From a checkpoint of a small GAN: 2.88M parameters, discriminator depths [3, 6, 3].
Rows from block 3 of the discriminator of a small GAN, named by matrix and row number. Rows with one number belong to one channel. Each number is 500 + 40 x the weight over its row's rms, rounded and kept within 0 to 999. All counts start at 0. Numbers have three digits each.
Before each channel's rows are labels from the 100 images, of 14976, where the channel reaches its highest value: "strongest on" is what is common among them; "patch colour" is the nearest of a few named colours to the mean colour under the peak. Only what is clearly more common there than usual is listed. The data: short English words printed on busy colour backdrops.
# convs0: first 3x3 conv, stride 2 (discriminator.blocks.3.convs.0.weight, 96x64x3x3, each kernel summed), inputs 0-63
# convs1: second 3x3 conv (discriminator.blocks.3.convs.1.weight, 96x96x3x3, transposed, each kernel summed), outputs 0-95

strongest on: green ink; bold
patch colour: green
convs0.91:496446492463508493500454526508484550497512492476612503444529424503460476462544537522518470531527562546458492554479451571437517505437525609486534440429469486475571498489478479467492489498517503
convs1.91:441489483446517566484477424474474402449509427486440454425526487400486515483597486540507436424558429464500501508456520488467509510485495525454509480548492443413493511530476521421471518421495535452503463486504479446523491484458482440545519496487500526465513507503457457466482521486471498505

strongest on: white ink; bold
patch colour: black
convs0.58:416507487519557493536472490447442473525552412463462445510490468507560509428457412478533490486503479537477533454480436527522501455465507466469475478482466495488489475475452490473556429591533549
convs1.58:556501534514531454546521477540528506471486485424539544569519561534449506481506479433462473506553493470504465497460492488554517521533491462454553499497505409544462513444576546597507464556510541520509497559530463561507453428532479570444500445470510527523451559521574516525420501486494467472

strongest on: white ink
patch colour: brown; black
convs0.2:513506482491479458478519519470474503476480411472451489534499494563560443479452448485461430547545470532519499501439498546587449534488546481488590447510463556501488497537432480516546478478410519
convs1.2:549505509560523499552518540528506533437481549452452479526420517553503440481529486515491484489519478476467428460446539453430511578489477496532438603459495429510478484515495486531551512511454474495478494495476459507545367480498538502433482546456523489561507517554492505516467522535548416542

strongest on: orange ink; bold
patch colour: black
convs0.48:596522493467454523523473599497494494571564512524536487507534558536575554436572502494489495525471485546504484525519536502522566540439506553485504546548438533462457505562510493461538499550524515
convs1.48:511481507522518502512508557428536494500459518432494492507461505539533396476516440455417558546480539542492552442553489493488449484526513466472587508558471461556508568478483444514535535475493482478505478472494517513563448494476494540438543533548478487475428628502548493509451479511544471557

strongest on: pink ink
patch colour: black
convs0.35:505496525530512503476500562495462480428453516429503551540521526555524555545506482503541495504510444464447514491526546523570470568499474497549474583527466451407524550506562529432525551495488431
convs1.35:467471542511464584518435410515556502523476455484504551550473472480498488458476538456472554530520546546607432511550466435520543537434498485551469482557506562495484442509520507500507426579501488518490529519538507512510455513524490537483513490498577517609518528524557552446467519462505483512

strongest on: white ink
patch colour: black
convs0.47:521477496488468443467583472544519500472525507546457453545512465531504497603454503491525500491607465507546525448482409520526495560504468520509553473502506501548498551594476504508457517426461489
convs1.47:516451486531516497521520472545483475490504536514475504464528524492521456499522452459453557501487468548571466480456495485509542573483453482542462479535480506476415526492436561562538501484515462472489594582555434434544539427449468500545501545560486474604548483551497472513517554543449525543

strongest on: yellow ink; orange ink
patch colour: brown
convs0.9:512491478473474513537527583448515483518592502488521493560459483519544528424493509453483495507501451558545572431414466511501525528483500519500508432530491472490486461562446520590538436491464451
convs1.9:533530561510504443551453549470462486481482547481501538538490493521517484440472455420463523511520481539510468493498525458443540537554471502451535482474464476556453515501523553510544510517567492458626466447439489555445453469607475509484487531419434555464464539484510456456463481535506469511

strongest on: yellow ink; orange ink
patch colour: black
convs0.66:517484516477478514481516532555450500481564546451444536570523503453610463523408481480518487585481502484501534448489507513579472541458510537523514549515472541493508565496461518531526502442465421
convs1.66:474588458540433486489466495477545527445460498465450516478444503481497493457547451490474509495441543491598436461483501480502497433469446416463462432520480443516501463460459442445530424517482427481471486500464469559492449486495441550499559476500517501588504565473489490477435519502500459519

strongest on: yellow ink; orange ink
patch colour: black
convs0.45:583548542462531566434574524489509506604538512463534506419519549472515486503542500500509451513450530521484522541535476560535568489455469552512512539498467471491450547552435475512512470515555518
convs1.45:501529560516467522538558502415487501464491510490474527529491509515496528505483518453528456457463480485464482452504518507449483440419437433403571473505511433534523503510511512451579479545496499416507445492505456513527469446483408525560520425450519476407499538522487498439461559470539507523

strongest on: bold; orange ink
patch colour: brown
convs0.16:602541485486533525528518550464485542539511528509509512538536549490539619456533484522527468536460438552514528498494531547501548540486455528474447620482423495523506514530546526491494492536528531
convs1.16:478541582520462535531513460477548514453481463489484511593518526505559451495478469502510590531456570545424507471537458464505451550473532457424527482504500399556581493495448476459572497524511505456487478499551530476503476496493483596523541475502560441472507555512495542466483507490493457557

strongest on: green ink
patch colour: green
convs0.22:578544525456431511465472500527553489530540525529492482490497517466448491454561579509511396524540474470571521490409483485514509505500518496491521455544496525528468409479546468544508528472411514
convs1.22:508539507485453488434539556447462453497521528497428483504525544520507496553494483512494530494483558572497531498563547514472510510510430541392538519498444468478521519508477479490528581483537496490525504485360407559457493559467512491469549527566534445463539500522475460507473474482513435557

strongest on: green ink; bold
patch colour: green
convs0.44:511523478454418503489475493529450540510528488461566472398532495456423486432516504499502489469512511480448442517474438533460474434468542583450476439453472538472526437457483460476505466535485471
convs1.44:503499450522454533505464434482475500510545465549522454480502523456502561536567501431490430439486451461412600512469506513461471483489535479479541444525483497508448500495496550428457368569515498493480444525480491441521550479528521481498447503467446466460469509488484472459450501536452428490

strongest on: green ink
patch colour: brown
convs0.85:561445551527521473522472475516564499460523584537466491475473439418512489456447542428519520492512462530585520498439539472527519461458486509502428479522528508454478456496491482535544488428442436
convs1.85:528498533459491408485472496466443453543535504491374512520466474525471504478450478556524526530512559473483459509485574532521500504561445483490585454509445557522500508536476484571563563492491431457524459492437461544531464449535471511554553572506463518489538524500462461553519490483556458515

strongest on: orange ink; yellow ink
patch colour: black
convs0.32:480556455501443485531541522501484475499486454515443498508508451539577474489468457477498513525519474545504604518451468534573543469445463560485559491507528442443464458541440501555538448428485463
convs1.32:497483521505525474607542491602506469516464504474495500483469521533520440463457444477501536543460472529499457484428502476503507553518394401475513512463463459561407447485537508484532475556454478550488473540552443493556473454519547576512519477498482478494525579553531534540513531507494471490

strongest on: pink ink
patch colour: black
convs0.88:499496508490509536472524496505481524473458570547537399523507545517552444541542499488511493510467433511478494460486556509520458590542493480489413563457508450503510505503512525559466623495518436
convs1.88:548586471438487437414505473462550590514495520496433497421484507461543540480540495545459531519515480539570492422576491499508493504486507549495506416541488524566528538489454474519481472470447489541424539535476508557493501480431481526432474538484524518485459559540476474505535515434523543519

strongest on: orange ink
patch colour: black
convs0.65:523477444481457444487530515479479501484563491532421466487506478488561479520514486523539445597557484539553539516464534556501500566528536530504580575463489560532463522499475570502508554561450497
convs1.65:511484500489504517527505505530531554467533506543450481508457520569534450480480547528465530506481530500486446459497500465472517568562406492439432551505531483434501503494464474523590520480419445464383506593464471441494487452474451570525513526552493539461503465501482501532493499413485463540

strongest on: bold; black ink; white ink
patch colour: grey
convs0.59:505510455532534427512480511497550492496558506572469506540483578524500563513599527511489542480507460544552500499545465473530460580512477520492544524512509520592477496532528513460467578519491603
convs1.59:551505515489496535522455464554537525472508555511494487551452551549559528473448438471529557488506519561519465465542480441539577549564498522497452484546502500518568495520556502513541498502503453471455575499530544459499491490487515537442507559582540542530432478529508479531492470536437561624